{"model": "multi-label audio tagger", "input": "log_mel", "norm": "layernorm", "head_dim": 64, "inner_norm": false, "num_experts": 16, "moe_every": 1, "subsampling": 4, "layers": 6, "optimizer": "adamw", "lr": 0.0014, "beta1": 0.9}
Rows from expert 8 of block 3, named by matrix and row number. Rows with one number belong to one neuron. Each number is 500 + 50 x the weight over its row's rms, rounded and kept within 0 to 999. All counts start at 0. Numbers have three digits each. After the name is the row's rms in percent of the matrix's.
# up: expert up (model.blocks.3.mlp.up, 16x512x256), inputs 86-171
# down: expert down (model.blocks.3.mlp.down, 16x256x512, transposed), outputs 86-171
up.423 081:499459483557480440463588507513525453586510490559504441484548513476547596429434430454440378564546482521532503528502557527500587468490511470411554603528574387394492527547551433470528424508448514476481519516589525527515529412407476556504526391477482548563544570
up.424 105:498567545439586464505477581452481534559472489477447482579580418541570568481421561530482515512499487483539518459431500518509530515452475544499385535496473451424494411455590451446578532474470555513540520428493482429488506472466488462543542522484522477478582408
up.425 100:542370438467491573428594445479565634473491506550448549516553562515594569474471490514407450528520534382429514481534500399545456490461503477559528540519428519542496522477570434429416506557587430525429511547472545492416438593486461476464466463503579514521533482
up.426 088:474449410502455491541435444505397516452510581528408537510437578674486369431529509614486468419502522516466456536532506518482526497558508516512524410453413470485415418472501475480535558541394414488464547613509585442506402599436553485491503449445550441516498479
up.427 095:513512472577475496498485509552440483515488488548526547446481509522401434410520505478492472496428442520547582487579499473561559506547503499543553463465466559562491460442573493485517540598600420473433484478473606497522454567574547414504572384389512528552546536
up.428 104:425517491595521522511465560517535560532523564457525563421468561533535524527451541527505447479424532479467359501451671533478578480361504458480534529450482444595511590602580546393509553447449512536569407512443455508476501453421439528529465550466472458391580483
up.429 111:460476452480552442439514598414525597538486443499569500513460468511493556519427621557480529577419470448561580484471490456411515427400456603521497539505584459466471415459458546452533442550463517453526493457460462480515561497529455461556525442528536497462526464
up.430 103:509527400420472551403570437501436529483475464496485448487567523510545477573520461518493429585498534481566493508410528482536507479531468436441473489512570547435578512489502495485517497573510565485417441483551527580534458452490496449522585540494442613532474483
up.431 078:550541518425566480545456525454426522460416522521523588420559523478471585470473470591509478553514438477511517471518376378470486488541503537450593529625487505446472461476523473511470553486527527556518581537567562501509531539496525537538518486481651480464465491
up.432 103:461449518536523471508566521498481512494493607628477465511538477459439478527520504413485566532521502474439473476436476563526497574535420457518470448486609360508463399492362506449498535553447430513525471483535454499515416547478551482494513446519534518457469631
up.433 091:486410440545486462486491443524529565491505506462462606496558598459479467511470443482427383457537548436578454484557558488497485490464449576567516505507496462474519500482534399501523541484442496608515453446558549485517536529494450461593616391539575473494497526
up.434 090:537528517460529510513536506497488506595527515471552532503515508485519415501539493477508542456520499497556563491515505465522562504543491521427478542416466505521430549383547452477453439566554505473472606453494530434577508511458548501609525537479580492481537503
up.435 091:488496447446506518505561474362536464556500561588450484487562466502483447494512401528465531540525444475456500570452461449522603620503478469492553522569430431504470430497512576480500477589507477490529492506516476513512505525520568480503505475523528494465469573
up.436 101:422562492525555561530490442560469472542523487586470479511436507427574446527441355461537497492504478520521510523504564530539498545520470408476547473433544536488435485540380515546475478547508375476447468498500464473632524425590496382533528524453479562500500526
up.437 089:542495519472486456506462471489442520573584460450398460452429534609506428433508501561509449599446465536483506534542545533503477458495587542451539410527531575471460548432521459504594512552461540560458527593435559457541446516525455393493501522501501452530557358
up.438 102:496442579541571566532472468486414409527377489577477479532480528467558498506543523528434560441459465463492455584489528457513524567578508437540524489500437598534456590434415512487450450588407467598531524496427455489492439488511558492503517481430475573440504556
up.439 102:497521554461497425583577515532437554523483577467488498446586466558501464493502524519528574425534396526434480581561575439492580502499420437504522582554439522476397468469558504434488531515455374516464506531524552375541496491474539494541508458620523479480466575
up.440 082:524503542466479423502541463515470488480507461455418497424554520512467492494539580497541603493421545449503531538441463532408617584439534470535486535486493529518559526334476477570566502525502507473503583419413549514520512494435499437527541482522489482491526492
up.441 089:569478468398634500403439497516473561529528532427507467518448538531446547553299392514505577481514548411433529574526454534471534471482495519588439541463519515500492582550587526502473525513485523468432479526435462437483462431466485484525549503529531442405592500
up.442 087:548497506493431511490550514502465467472518394529530572504508566481501460527501511455552554586527435566507411510579510458464570581479538373491440536569522491578405532436488559548548470510578391471455536521522547506472506505505552409448515448432484441438435561
up.443 093:426420606529456443491374433477441520463510491561498559475551492565472537490510422526493464437550493473586526478539478434411466564437525529486527502523531597487447490484527482554407505531495502515519497536561582526462543480532518536540538418504633491572501546
up.444 108:459500513513468515512470532480425467484428528546421466470560506427451510339533554506485526444481468513522418480431581474557481516525503448597537415482532396566489493539433554442503520511519412478510465546372493495417457472555545434530440513531417464528461534
up.445 092:561539558440483595437485555493542519447518546423549489556503577558513529441421503600513490614369428474579576567512567524537470522387554529476527524536442557484519542517549443396460516565498516491473454515506482500475547531601456456458481534423482418459521488
up.446 091:483417430585442505582559599444520512466553592455505542482444483450448508503442582463504595508484491471506466492393497426483560488452449517403581473516499546553508443456505518453518518433513466530447516553482582517586406558472548488518415510539538462528502475
up.447 105:607551411436484490432538582543491460499498584462563438479466497491562497503399478490496607506491486482454497550446491516525503479519516567445438477537459592552451520541575424468549417422622519513503460448445519480593572460512552495439518456465526555541543524
up.448 096:449585574490512465412550529500423546494512569500536463428636535481526445437527485538492435525457561455477417474493575483421579428429468436440398506519516454487460496530457651496523461535633433579572534501457532483479454421487395556440534596552534548550505513
up.449 103:465385559396543513505525565512504609605493555551507543461536489486476565541529503517485563492570510434549515438452503415463398553426434551506581543478486448575503432514460461463429546467532559470547596572491432460412564549526434499493543528537557468479515514
up.450 107:493517587482521439616534428478501449420419480537522413463478455482516479526554473474516418413522464436495550555618565491482438531561421465571520556505510555549472494479458397542470538483398410514475539527580430402543519550525582513558513500492588470525512531
up.451 093:452470502485580521466503509504502548497468455452424415558478549492476505531522536445464529433503544498566405576540509551582421458455409561488515577429389395485492499512402398459624560455454532561511475546547469524487459475539409389582553519439554473537509532
up.452 115:449433411519469460571586419446527526537512537490453450424494408463559466503404598445565442576407385431557458447477464479492541506514519483446503527487522488539518478500439545388457505557469508600504488540474584584551528493470464521515431468582531506540574417
up.453 096:524393497433493527515485511500520499532525630493446564469542398421479526570474502474408486486544429560461489528428491481509554582387453481513576575504458465532510544468401450440482599496514477484490584543558422439521483532400548481492501464546510484477630507
up.454 077:421458527476545444505544361554483582504589580549477505429537577538538424544459512456483327509569570499543482513564563396513547510507508526490485551527474488466506532536504440496453559461506563576530528539564434463480533513445471495532534357446512471445584503
up.455 093:492524551523520486514525408495580527470422481486513492531427493441550485469453475472413410507402492504553509447558500454522530431466429415552523578541519511522484527554473482466494518535444469514510414540478435450474450466555545449541447438601529476451435472
up.456 095:498460428528479492595505501395449443656504469419439529440533577509421415521556575454516472467423525496519477480470501481489604591486480534508513557515501454481374415452506506498489499513568467527498530554530601545462452496371476491533416481448495417500491522
up.457 100:528491531438518485537518439570477593517439511480493449541485549460514482416485481492506412541451528409530519530555540494445504455430596497518475572539559584493471519571537550461576582519445513529481482522534485468491550451464431525563485562543506500524436420
up.458 114:525470576468591590449410552554467510517498496440512500505517508516553551594518467429520479518463542451584422560413518501483450389498512573499490478516494525539474612565621434558537515424514506548572459475517378495497568477511500444477567556526425556527495419
up.459 098:500520534506506518549532485467565487511481535529526546451550460500601450453554441480454409517526460449472543444496464461532548455551423520453544542565517522487476486525482552530438537528588397569500489524546506494536474480527535459500483475582525511452463525
up.460 107:548457390529526439488554421464399562461519475545472499461391462567560462466390469464537511447481389448442480542501472526504483496517466499528466447484503579512494488491541528502538499560415518578416558580495540479519471468479519387520477444455527429466478529
up.461 104:540542520479610497495410520433560523458466505484583534544506479477540466534469470523411536463474507462442536539613395450456467517493481502547474490511490471520533573550509444445458506500472458468488450456469475434449458556576506431556560462397486538495493459
up.462 101:410542602506536527437507462455495484532518495631522478438520568567546512474541388502484434476551444500530515542497462440479469490427450530477411477423571426560480474477466496497567554481495525465526519589500461433489556515462441493578535526444526528515546550
up.463 107:539433465521611604504500413516422482487589550607597480482420476511510586561509484382520471411539511504459426528531505493492439481511388500469481597494494509465476494565474507545593430413541518504480444562564503448448553471568500489551509476399464535529457598
up.464 108:513465608459440536535520500522470541447533449450498486404516552502635551526522418513496555458405457458516418500450631541485506607488455486485516528478581528601485555479519509505486488558521490523456552461503535542465603418517483475513554458619477534487532440
up.465 105:420546607428475494439472531567538575573515556413453542439505616503514484479525457558497536372548424442613402554406532522430516569517466448480513525440498488562456536502461548435554511523500486459456608500535510478475674460468458498563514446559408500490538477
up.466 112:515515503469467424396426532442575534525560464465568554486452514527621469554507549508489450540449496407496592477502488395440455442491479530565574461523565553450524514480542564567494408541505494529486417468472535496528406400545444480508513477529534535451541446
up.467 105:466472453418539527492530530409555554532480447515492574494549435564487507523402596478444553568463488434551496451442454463429432577441444558571535541537570440514512470461483471448427493513460479484543492545519512547473460496496462481567470464516497413449518406
up.468 096:500492517457509509460426518482538493624478520519506485535557429482508462506433576373573487407531513509529536489532502523542540431479562583520402480458468579465490538461455586421496553472398552537527563401578494502567540514441518599506565501570486535423573435
up.469 109:539568518426583530539479463434535567530475488512496465444441414409549574501528508430534470519467514526570553473480475468461465480469503499432448512389560496537449462424464446506534487595436486509512518340481434461570565422480552519601470638464570594425384564
up.470 110:562527553465509431494506472499506549540453468474516534527560554508572489423544455512581541511584444455525589601515465526498533460556443503500492455476533611507486551469538540549431468437514518506473495407600542403506559490446553511582531446486559514479529474
up.471 107:502467503497570466548537560493456409563536423429513449442512344538543462485375479414507544421486480461621539547493442539448604493464425572493541510494517513495546545484514570449554429421568532475487550505533489479580504490408412526501509466578492559505577450
up.472 105:613526555585475416581494517479431445458520448560454494523511358553481461512519482482453503517603411525497450474458557455504456503500553501518548531519484502528488509475451517596477384484563461521434562543539466516492554562543437457467495460390464520522451553
up.473 106:487475472511524488527551473474533547508436521602503570535580525475573435484546400511482587463438460452466507454370493443542483585497522492433467450565542498445554442444404467484422445543477457534601507476496527473483432535612612475524452533489515559475485505
up.474 092:566504489395497527435483484485426472545512475496467456505556499453492572468512399439474409462516489473466512577545576512461454550544490472547480557483554561469576493424540510559460491575526483551525400483460535569478483466522398444612583494512541537509540573
up.475 069:634537513521493467508528442480503543468496472486523442464620485515467545481503491523398428561464508518633519508548508530471553494431524497398538572515507473520502570438618457488541429533410491534500496542451477453537525474513596514505509521431512497511544532
up.476 119:531467420495469575517542499508484462542447521500485509470573505418540529474392360596593493511526427433441581471478446425554495470582433441431521605520463530546498440531484492467467508470514619499537517504469555535461439355558427522506506544511584503569520472
up.477 075:458494479486583533503449517555532448480492551412441485487455466477521538567432380533491536523458567471586452514528501575508558514460453426618497444508508520538515467567463479445406524549491514519574540503541442503543579412459470510522427515505535462392633501
up.478 096:500446500505614608475434487520521417653436519530526565444425555509524502569462532442534542450501503537573452548435511531488550469459470482460519472431499487472489537478502503512496535586442482524556436456440476531602527431400489496522528504595458547487459591
up.479 101:519589474530424433451475540558473562556497533526461489571473483561481530452411557501548446497501523495396494523518517455437454597460518591534433491490600499457512473540466560507523486414501507487520474487426538499459565515623455490521547498588486417490534388
up.480 100:480481513464444426451545591450561454489466506469578424440514452500562549480523541468469509467446520479581499510453487554397459569539502454503471452579595544415473455459434557529498486518443476491575486469473467526500469412547560500481547455575510553533473526
up.481 103:470505559432519600393466476503512542573552531527470560580486485519509546474435511456430479374581540517462509586566557498453472490493459466542479424499538487499430427483571505483518507461575505468490593509496464551512551438580551485465456508448505557542631488
up.482 089:461549465545573542460492578453516507483470524454439469580570454483515420552478555477472520468456423584554558550509511588497535483371496556528464529514507550461479472402474404592564521494477524492479465431573441442637470493471520529409514510539555565459526539
up.483 083:510572552567560533543529476502495434509483505524485445469531482485527443475460550410493543596383427480534564575495547531485458605446480439543497465610554574550441493538563539512578436533531426526589474480516478501483593404518466448503560473457465504523475462
up.484 114:517437407592531576413523465492523572459480467488455470597426490615627477534458465595470465485497506466509510581621483498414435502521475469520500472470454491611566575451527494552411465498471516485474433512448527456537469540471457425419539516428498546466570503
up.485 104:460362474456531514584459560475452487507455506512474507468436474488565494533488492478408525471545601504453485543545505584525503599513442482518489509408447399539563531507538478423551485543449486427514573471477343553458543524447527445516438505596514518476502581
up.486 101:509490505460504483484529448529421506523572566477592537521540527486431462493489525457405529485433531421389468519587557530422590552445468465496457600489508444477519497451554599462510428448533434463443579464442539512525421599474485498505454459532439595524474523
up.487 086:539344480467540528408485504415502536465543542509543529525497493489461468509469522499517509390545513511551568536520448465489515468444505489423547574592441534441508504527534418500506555481479448574485537482515564542520651491508382527534556489544546468491509491
up.488 097:458444529394400470561491476491497570486483511483508495550514508610408609442430494524472528524514527494367486555563519458393437538483559495598432584494494506435484434564529483439471519526477493487466481509437432557529574432571641461529483605512500529497583372
up.489 109:568520495517521512467585437451488518592406602529507526432561477457514575498503532451495484446547484447489509452482539520407477527425489479463496608514532451444504524537498481452543441428533552513530455524540480485517531404448439572441500442540481483578531550
up.490 093:512540544509610474531490514494520522529529487511518438497529508527479491447550526450463495480450400514518616486469444484506552448498443451458501516360499430456452490341452477412549421498539534441487487528487558544578509523463442583517475482452500462521512510
up.491 112:476487545418595480580482482506527541439492456547467484495500450568509495570476437473478457506546552439390493527571444445458475525479516529492448582432494434496458504542473417517476459534546509385492512446535377523501526564498534516579488626422601518485482514
up.492 117:460478499454497548492420431467595503521455445503558492533567565539658498505523498467501420561479511483574447451394516455511497497525446488496446483458644484503562465545506504522536542635431452573533450424495442523576589510452472452585599547498459592515442449
up.493 103:498495591536518359460498398504444548536433523604483519512510484498486457415500469470467430453549534435501488428519542467378555556523559465527499481480479599426495580563509486596494492564548484504490571493488473531388526516625567449557495414491514576498560562
up.494 111:468547457476463405501553484497508533518538577516477425521489463586519399499446481457492486414472392477506519468508469519430513506565450391447491450459526549438442405443394539391516496448437504470498519489509506485509579486504560536470527529547514592441585519
up.495 109:433472537521449582446603486495518493490399505595532540517485466459637535498493510444517421432482438554493548474521465503436517553546469421541547520476652608530468474472455481566440566559480351560447458535462572473575524504573518425434510486488487553482522483
up.496 110:516531562447540433471469477540413498526576518505589553463522531474463492535509461508550486449512561464579500539525476439460541459393483427443468585549579477452477563567541466520511480484529546534470573525554526491648546449442452511544542455510511512431553427
up.497 087:467549541558447540517497577505564522568542579505549556503521505445484544614505523508493435510477520470531387517489569483488564464422480505507504498424517407493503550604466525482427466519517529475637467449505470407544554446443423513536485532478503505429610483
down.423 078:612559406522519584555624458478568553461526488491535486425514524529560531549448410449421475493467614423411556580575528410577443449375479515438422544496411507580519510472557425478492473402490559514547524492524530473506506538514473389574492557496558511523568491
down.424 100:425487576487533497528470464576463612436567562481484516517382448462643504575461542480519511412411513473494469498489558505504517445547480561509465448475555561577508486502519541442552481438611488534518524425489439577491439424491469456536556523523566622452471391
down.425 110:453523549488440419462496500478597538516512463611511479426505417487540487538506399459507445532534538458641524429475438453465607426531617593546527442486575488549520615460492617597469424570507571514470397466519450421464482485401520471489541369464521540530533533
down.426 082:509520466556540552556517495574494502433415520429513474520437535521532428487420556505441479419512499496458515570563484431492564470486535528419512411477429552512383510414477484472541531435458542533647521515523483381519498533556467546540428570452590507568545494
down.427 097:495526476504619535441596495500522507457448511525547557486528531537493424586502550536530536438413445496451472499524497444447536490437441432433458517505457495505520438465483536434566496519469461505511514484513502531596502508571527492550498421531441549500481539
down.428 108:546545484544522480538488588533464590520509420442533488553494461449578544500482543558520618534444498472590540529458522494497435565552492468461530579543572498541494502570495467532574455495373451444434514455443488549473450389482469500455518492489451441394474474
down.429 120:466507470455548519499463493557454455502526484585551448490501522421442498485425484445522459573442477605520551558520514420487496475480560457560488510602530383550483509582529505578598646450537457512454487529439529509522470491579452523545542486400426469487488491
down.430 099:570482517585559447434431506480470494578525569452473473475530486523437491616433588483516464609453512565484505510466447521475527492480411570521483546565513463428519505545506462503531520475533489523548450580446473509508555477497402559433470479579412475475563506
down.431 075:469507516465574587545490470596430462449433469461516537578527433438473490530491495512521532542499458489510460567503449441510471487398558564592493436480481531504562489507531418535477514492574513491454477462513509491455444502470560477569661462574487523445533489
down.432 104:511606476530473514495565552601551429482456585501532581577430541433487381538469471455511460463477585485496482503486532530550501495519462443542478402404484444448569423518493522541441568521504475447627477430576532462502533508482485469538456554548510592447486558
down.433 090:553458397519487456427654448572499575507577542454487499535465516509614461474416557461468412493553560509532521497584523535463559480508522512496536503523592518491524479468617542432495501447565555533465481577537613483431424512446473523474450434483456497485521506
down.434 077:473545570481566519621578537541468411484427561485544530566571440493534471559536568512491572407470546534530407490400466407404554532482429465479553515491480500526444487447421469492498517484527418495600505455541442514516512464574595451552507574525504499440418519
down.435 089:472502442437480503393574532559556539513449515441500535523442430463562493480503496518512526595525504429552511421512474633592531521488454510500493500429571512402556549459489491480477490419476505434537453454515539434558520483449478567500583496552391510413517575
down.436 095:483488493541439467527517477504474510460469463500514566444505459466442443501517530537499496512467450476575539454502508534474596488383516519481538461470579553526474507469525572650445539479528426442598510444486566493442462402460566443455513434493519567507479609
down.437 078:559577494446576494534571451569499526473523522427463446604458477483506501512497593506484511459580495547377458474539519529507520527497467534447534446415411551552519438429481489451487502487566464457519553525511451526584500483532495508441408485500571502466520424
down.438 102:569552420472473440364485506620462532507600509489483488594442541481484551512482574497508519507594502501507363492553508527471477482565477489538469522454468476457547540563498482497508525414370532443454593521552480510492551498445380510599492461504488431509533474
down.439 098:476468474573543548453594492444577488579481482544483523445518501536528505499481425461493465545523513505511610465535400460475538435577473545593470479491512412470493521424612544509439452446529502549498409516469595418537486499515599561496594398593445538412428533
down.440 077:452560540570525577540554501445529587433521545541538543485461503482533428602461514531526430448470516514423512456489533425493605456490500546472470517481482513580473459460545501501484503509559546571588499410437571466533421439529477433487437453534525489476529439
down.441 096:392557525461508444573615478531573508512475466572436507494485562421444430581503494439496556553519628553519552507536497485545551481512509550591507470452612421562431463457458492573504435609495517488495391473530478464512458541494484495527519481439479541475422522
down.442 080:430567597499517533518577517453576379497437529528541496452480442476470498462539526486499510569402473563559562473478495476501498549425428485501530427445525503478490403497476528568420568559549499543595428438420475498562467494559539378453481516461447514450438460
down.443 097:475585454544529490525503430584528571442520415529429455457528475517479454518491500502576432531529493534480540498595499446389526490447529560515548589494582387463542611534511479604471519495465535361477486511482571528448477456433492641559446398487498469453499575
down.444 114:501593521515581539539463615501533463397397581412526577565434531449492519462486536512420586498357499494489397588517561524475474455491526499538486475481472512582544551501508491379459480502473528482579556456451460479411563489532501407495501526451431491519524382
down.445 089:492516500573532561524410552511439488603530560532535535495443587551641542518485510466519544465485553422503509508502541498400458485478506573523479564458518558600530497390580469486561462422427565477452515452438522438514556492607538475509477463453542504544533406
down.446 090:541584592493497525516502538469501482472472491505531534407517499472408496507564468419528462515527540544555592549475374485533525451531396521445474484470511465527481518483454471579465455581539588496609483475566488461518410503544503462509474505492514522439424571
down.447 110:593518360406477557387534530474439506460482431509529484435473534590418442436494516490454452658493393494469526540529460444490453476498557486540546586582471498530460506516463460463567535526486467465390452539486464515466401506506531487457512397465480430585485475
down.448 097:552412474453506453582576505418534543484369565491504409577502394528422482510477531438417465586610432514455507550532483487465528518473520530551508573471496538448470526394453492536498535566586458387524517553498471454505350564505572482450580490468477541501419499
down.449 103:542512454476590399577499481453503568478395489460435579570522471430568527470508492444519521482466519488483599482549457524484509495471524550523447562475528524477512550521510406510520558506440475400549487420554457415466439566487546505516515493462578501500480590
down.450 108:524370465537413472457532468422438641533470475417490481457523473529461572453571409535447510542564411432614612477528451463461448534567513423498508551508501537447486498465570476539497516492522426418457449679521553509515424512412569556514574498526516495487501554
down.451 090:521424555449459500481474475512454564504561542457545475487527556512504493570522585504535435442658529484420419538537479484516528467426522479457500542504495455396533516505536427452521579379522553516513547507544565563523491511450426460609485592566555494508547470
down.452 118:473465480523432457562417498378421463422463512490467460508446486593411516495466538508495465539430453612532531487530465545478413560418516546462539512524535498497407546482438545501588509505487451477495499497422480482520443577480458474408528514445458477560483496
down.453 095:553607448475574498569584538497509462468367558534461563535562407520433506460485557480496562511533490531403626506461454454463528566436469483530498504530477491497505425444451420533412584486465510464556495462511515441448461498569598503470426451511516492465534554
down.454 067:506463373498511461461505489502427596508484472500507524504494492557509492548534483512485447622563514496486615497546551533491432517471553397396486547527520451454419521544510458555486606544398415367565575524400532507498519553505514588435490493521472483426510526
down.455 087:575537504537432446461546540507445542492512556407514394532463527488466519522536548589429522580549486554549454544458576521589497490493508494502472539490487552481431489530487510492562523475562354565384621571381496525491513528443470482517539520455486482471523473
down.456 101:533555557504584538490506457578532344504434594525511444578461497479479444505426484503499546444467513496469425564505493511515564479532420482589421417465525400541573506412474616454492431574554491544552504390461487469454527519516423431536561461523529507554501606
down.457 099:455418590438432578462402559485453531564517589483502438550596579534483555504477460521486516521589530529534406488524530509498544467487483525516435457463446525465437456457509476456569527441570481554478507539435476464507553560425468584557519555541501433556565502
down.458 117:479509479530515525505469496490571488466551447497438513489415440484603451505444496490489501489482527479496526583484569487575500394543384541516464517593516509617508476587506513474458423528515507613479434507430510535519421486565451502474512520495448478485495414
down.459 098:478505443547474542438479510472487440519543478433512621475439531496429544520548555505527403561542487526492437499492491577523446505488478445558535540539457553407452501538441524485502603506504445461557493547546615555436543453417621530478490541536495510464516453
down.460 113:499501472480533510497442521488469516449428517460581510573376544557509430555491497456427528530446525494544520531576477486420437417530511504516496433525561516609400501482531501450611468414495429428511527495441486444463516529583523510494568583417552529534448456
down.461 107:474473521523483543466526439519434553484603539522436463457555501534483486561454534490537452444540580550479455512484498422481440459428470536531479509629441490520508464606640543505509498397536494589540495581482550506482467530512410541489411560467520549577579439
down.462 091:468478522516432511458535514557477550528570509536425544533637497542497495517545482486546459569608532531522546451533426425496575488463558528559513509533513452476499522456487449518525589459532491443554487570549524460465471496482476572524543482563473457438559558
down.463 107:587607513510453463476525462529476518448449580546553554565479457522534409606507579441525453412559513509478437465547494454467515454447587567465474478464524475488504509472505479543525519522590408457574513404561486454533527491452476464491525484491523593488550560
down.464 110:475491415549542547493598535534520526477632501503505469431503456540540547621477556467547540551498540488552477597455445468500467477495398518496491542534514382581530538538567476439506418445438604506565484503492536555516500456521395479490430490506518565565472422
down.465 105:536468434519524564495625510482499540432496538565531558473537549489544496565507520480537506557475512481457553559525463457391532446465464539569463517466487466584517534481564471506440492421486527504510493512478526424461446511479499549540425476436485528550479452
down.466 124:455495500469525520562509492500412400507520471601549547421542501505489553499455482376565479490505524499538521489505457499482481495432568498598555566591564513558463483515560527556549569432520589432481446464491563510472483490538512417591458464395513549582471513
down.467 108:551572409512500496445552495601551537457493464500486492518496512424497509488489531483459476553516463606469543457502485559404546537491575553529534531506621477527485566543447522566534509536522467483475434529513512488488375480476423526455488413454396523485461676
down.468 096:462479582501526487607502457542595494475486521465466523499478405501608529481515552494527581354599529494517563401512489490470487502539517617517547509492536598495477487396507440536420555414547527483479493476527484396539489521548592454460561465514580508488572486
down.469 114:392532493559552471563510477519502436496456514502553586512543403458539479488415521493608567435453558483474463421506464536576554550398533559529457444483526521445538454483558520532457525463482509542521528529489470453513564549534492424499492533533490464427493500
down.470 111:424533483512513577568477404510538465537399407423488576479551514513520544548559377543616598504528573509531493490480440473445495476501443459541493425504461549478433505449536400523439572551500439448464478492519436460519484536538594502497575493511425471471572481
down.471 103:497525613469506485523441503449530572482527506451533548499475500514487520476581469467498537447389495485615447468519592508491517500573484483481478407450595485520581563349436560403464401479604520477561495435544485564453446516501553452547586527539598506512473441
down.472 104:514523627512483465611473626484519479509453449450446474505411438449543491465497445421502523513430493542559620495462487450561496441430578614514474508472512583548463467500416429582468488528476541535494346427492448446486494563459530518542559475462499518567537518
down.473 107:503513446547473482506434504538457554497526444430570564457435478419600507505528426477450529553461508374599560495489528590623523511554454526489528471463566525495553525378546546513483459443513540393558448455521512538513456473405538488599481537493506526515481465
down.474 095:438426543531524486533539438491415531506566522550394463441478397515452534571451500471500552512430583580508473527453411518497531571527390522562524459441616474496535480527527570500488504438511567503540501499480504610488507441485443399435415433531554582518492501
down.475 063:538534488510463518477514493527457510500532423491549529513478514584527496514512512552490490538519381472494557521560535533453399459463504544498536530471561573479506477510575541543537500550430542464559493414456540493550503510479444460478517489516484505537465492
down.476 126:489529536489499511427490508499469525522431479474501417502563408515463445504422484601475459573540408543523545539399524532566517528487423536505436488509464532474572475488511515554559430502565512528483450529465470537466424496476484494465483455551550466482551537
down.477 064:486477419590473592567585530523495548552484410510498521493474548555549439542434491578569473571493456470473521540588534498490429487501476527437456555526449477548498450525572431594507470583458479462513497431472545539601496556489546523392509545456488505435521499
down.478 091:522511463408450457434481481601537540538557486497560567494477490520549380639502548463543483483450540483551448461431485549569556446505511604466453473438563438507512516508496554544544499488509480474519484441522469544495540529473435528598470542541553522524525499
down.479 108:468435416452536387590538511462415455502507397552430551442545499450506565504474548506525484539464572419471528426438485583514482651532484474547582595519576496461486559523466512498505557485449480440541477586540520536479465475547453405509489506436492487445422591
down.480 102:470504405551474453413384540544428546541492449471484482442482553560438499479547517537577459504492543533514517549429407517569429520514426491453418494476540449446482472547527529509567583482474467422529490524542463538555567481460504513485539551465440532516529530
down.481 106:468511539546526521517548438531515518424469532538426451592601441541476485509426499463518558477591552584460504494550418491460592495463505612540451458422536428552549533407441463545495506452491558503547447496503479393493452442499576602476471471622543537490524478
down.482 091:524527529555531410553521479486542565474580435477465400577482402439590499455484508458438486503544497438485560457571434542569508489488533536584522485441503553489593394507489447517530435447554563471468532530522516441511412488439518500521433524414575511446519506
down.483 079:465530450510491513548545441599529506512516512451431501504507575532519433519483583446598482463575579581505509492545525541486485507499504509437544397443472512523436439480523457454463592421451464486503538461442527484523500494550528581520430557529482413512524480
down.484 117:479495465490509471509448418523531532459581414519442515522480406463530546464480482504488487454561495509520516404573499510461472499452548477531475510533537453500584579505481482604424468493496564482395483489454444580404504461474466570436494446532486401496511565
down.485 102:570481395453512494520598582531441547447380513481458572547538434544451481423452534543457548500464482595463523563530455456412459505476515447441447526551495495555520565542511521448504531544460439472509527490437489455449473501600490470398516468495416496512546512
down.486 104:508499538520583499595495434470482486489489581470498466509565484549478457493464524503572396404438517508488460536503528425484587486475444507427494463513494501450464495396483587434554548523515498591594571588500513439519512540608471524586455530527487448512543518
down.487 083:443568501527551527518560500563535598444552535500550592514493479506600438596472581478516497456543524480468521542531447464447488529452545692532528500571525474545483419544548427520479440385563516462538490454541544497494460481427418509556487523466551545570487438
down.488 095:475406516559536491532571461517468551555554503551442566355557523490437543548486505513520491571426507515559513508470466446474512538460441497559613527544577445477432511492468457520507562540458495520582465621472610471455424427548464413463461553541467562488476497
down.489 105:536513436476526512622479516523447528457428539542537567488514562546606481582549521425521423464536558431383518531620494496474460452448476547482492534427510482585474544461529495462500495381492463463475622486455532426522429533540447550516508481519575474565524488
down.490 086:513530457565456595419479488454472584521454479430494467508442489560509558481428582489517522450404520477468516405496520604499450532493444529427417501431437668451485450487532535410562470460521550501557491438519436474493477597483464432446480497505485444470539445
down.491 114:505595507405536481548518479502484474455385510468554476578595447449498525474515521531526516454389457426482505509489531497462502540442572450434405528440480456429456406536484461438553508485517423428496592478546389447518541485524506481529541576428461459504436548
down.492 114:547446489556398498453464439522408511524518593505517472594629474514529569537450538536530457507532574456475379402496463563537543528404619485559438481458542440406554578474520566521556496449434482528512490496473493471404594540450387536562437441521544453564554515
down.493 108:483425455561472452495365480515501601485548442541385498491437528463514527504517432531501469539496522483561469532596506457503512475550567591579501548513551489593551669522578560558520490542453544462413424462446485482402522487463500568437556367410557443536512475
down.494 108:477516532538423500458414497440481453474548523507477449458413481501388510546467575427528461503504514570517454376538459524543511493410549586498502551492549531481506413559508482542628522409574573437501456492424472473513456557507444509533422542505426536562515458
down.495 111:406436551570418493463500473519505536481539520446407576481544573503488465560569599498520485459578547530533483503535473516502492452492532497486598523559519547487466480586505495572504534424453456559526439529531534548496528503489437474508485469458509505556525456
down.496 117:449523532433523555498583430590480441503501457475453520371547548522500420518533432509486405471549470459478581571546510461384511510504495474514487485528422435505478513433563511568451468499531516510462559536560548459520452431522557522525585436480497560487550555
down.497 089:490462442621607427623537541494460550525511399507482483530509387502598475522494541516516548476498507477470609522453445448485497563509482532427505543570534607593451475504529415556451526442451477388465460397444576504562467454551538491469436588465530595420509390